Rows from block 5 of a small image classifier, named by matrix and row number. Rows with one number belong to one neuron. Each number is 500 + 50 x the weight over its row's rms, rounded and kept within 0 to 999. All counts start at 0. Numbers have three digits each.
After each neuron's rows are labels from the 100 images, of 14976, where the neuron reaches its highest value: "strongest on" is what is common among them; "patch colour" is the nearest of a few named colours to the mean colour under the peak. Only what is clearly more common there than usual is listed. The data: procedural textures in two colours, tilted and lit.
# fc1: MLP up (model.blocks.5.mlp.fc1.weight, 576x192), inputs 78-116
# fc2: MLP down (model.blocks.5.mlp.fc2.weight, 192x576, transposed), outputs 78-116

fc1.164:495515458389340466464421504496521520479453535527500517468615487481517500458456577446463502517455559493511549525421534
fc2.164:545477501480521572485536475562411423521483424427535512602479435469526479582517385527579499502659463479512423520418511
strongest on: red; white; pattern colour: red; ground colour: white
patch colour: pink

fc1.267:502344551554599537426527539496584435562585504460431518497493482477474489453501412576527488517571489415460573492493422
fc2.267:448535520524493550580571470627512513538479523504611559407542519497436458440553530542434588502436512487481560501600456
strongest on: white; ground colour: white; red; pattern colour: red
patch colour: pink

fc1.216:430506424582529529422453489543541397518547478549426449536505428534560401434488415510455516558445461518466482561430514
fc2.216:362493445577487551472437498488545394526595465450440438462489442530543420438537444392506478503434609516535501488490562
strongest on: white; ground colour: white; orange; pattern colour: orange
patch colour: pink

fc1.95:436489605507443517510464470449475420461570526426451452504482443321534563500454416463621451491548487508510561510553455
fc2.95:480445562494390532504489551455540454467529479415540550468496505469557533491530409523571453547529534490626575550481482
strongest on: black; ground colour: black; red; ground colour: red
patch colour: green

fc1.250:585524476489486446544443541536489482435478473518521504541497443454481493536522524498569623578534574540494463585545477
fc2.250:426508609482532505465521521494528432495509632495478562547494499535564517474374520589471423507557467450507542486475543
strongest on: red; pink; pattern colour: red; white
patch colour: pink; red

fc1.65:497682521485488506517530529554562482477544609498338488571523398489503452495396437527557508443555415460561586523470455
fc2.65:456514481508484447523537520442570504422543544516449478417528498562500498462509516531484459486483431503545446459445613
strongest on: white; pattern colour: white; red; ground colour: red
patch colour: pink

fc1.537:579432508557440445518488438441506585496557461479603471447350572492562619536539541513525512486544514477479498485550550
fc2.537:494487492515468484545504536489537479492496484526451474443641477470350464499506528536531420493425436465486395476491527
strongest on: white; pattern colour: white; purple; ground colour: purple
patch colour: pink

fc1.344:452456529440490448471499502592452482539502519495487454463553461517468536489456522557504519472439428438452463490536468
fc2.344:446592586554488528502514474514492511518532568478450542436520447523517523519497463586473606463482461458512513511549482
strongest on: purple; pattern colour: purple; white; ground colour: white
patch colour: pink

fc1.58:518587444447414560494561533547545498541468421624574560546502551549443453484416488522486608480531516508484457505520452
fc2.58:464464542554495419644547538481425428458574579452515603399489563510552443462446474495554408533452500471528482545524547
strongest on: black; ground colour: black; white; pattern colour: white
patch colour: pink

fc1.137:577531452493531485445590397528581507463456480499484489529478528539402500391536568504537443512539522410427391524508597
fc2.137:491457536542446456501425479441450500468547539483541552436532500467454522440506474542629541508489510542420527577464535
strongest on: purple; ground colour: purple; white; pattern colour: white
patch colour: pink; purple

fc1.245:541450398508465532453537477458490438419550521567520529534557498546534426447532454485560512468543516523462429487465471
fc2.245:504507417480552470482595514562504485534520573375595477474567509589599408426500463528575385532539483510515419552424490
strongest on: black; ground colour: black
patch colour: brown

fc1.444:575461489554513496537549445466582545509518451432535466454471430538548479555561437435402477487533541575495478598472510
fc2.444:562502472523535552501414579426481520495451562487582483446519447563473552526516486546563491510512482481462414435512485
strongest on: white; pattern colour: white; black; ground colour: black
patch colour: purple

fc1.420:548541456509524490556468530610481606557483499493507474496502553450464464545510499557487431448457505527482544437524545
fc2.420:526486646426500512455540522537513475429445523552488641492516519555572452463455541500537504497495576486440528488427425
strongest on: purple; pattern colour: purple; white; ground colour: white
patch colour: pink

fc1.408:487530502559516495505529430399471492541606443591483551513463457507576438521518414373552508435454565503377500461459514
fc2.408:438631537509483525479470488602465512446455484493545551432497548526533479550487480485508536476526432512421554486626538
strongest on: white; ground colour: white; brown; pattern colour: brown
patch colour: pink

fc1.513:511537545350555611514556521552526550503454519394592464489490463420486645513518479574538544429502569506416478443570482
fc2.513:480501555520451484497410506464504585442549508532503510549473482506506476500399400425538532591369544439436503568575501
strongest on: black; ground colour: black
patch colour: brown

fc1.271:534520431438496490439582492456437584557475446545534566507510502492436474623519513517420485484528499606548445499511540
fc2.271:441545590489511480590486504440566487432533494466397496529524449492510552373475363490562501512600460491508539549492534
strongest on: black; pattern colour: black; white; ground colour: black
patch colour: brown

fc1.482:460510499511487496463493464457452497507455501543516550460503521500430491528495417487549562517527507495549525527467483
fc2.482:488503615421596425464543534540450548539563550516447505533400521562543400492501511499430497523448610467470485460535503
strongest on: purple; blue; ground colour: blue; pattern colour: purple
patch colour: blue; purple

fc1.96:563447473586530488452493431431518502494416462489462490401512595428595499557526563537607471475486428510583525483423523
fc2.96:469458485492550475493437506477483451540463492439415484579545577508543621563518508495540447512492547594525544489570517
strongest on: white; black; wood; ground colour: white
patch colour: pink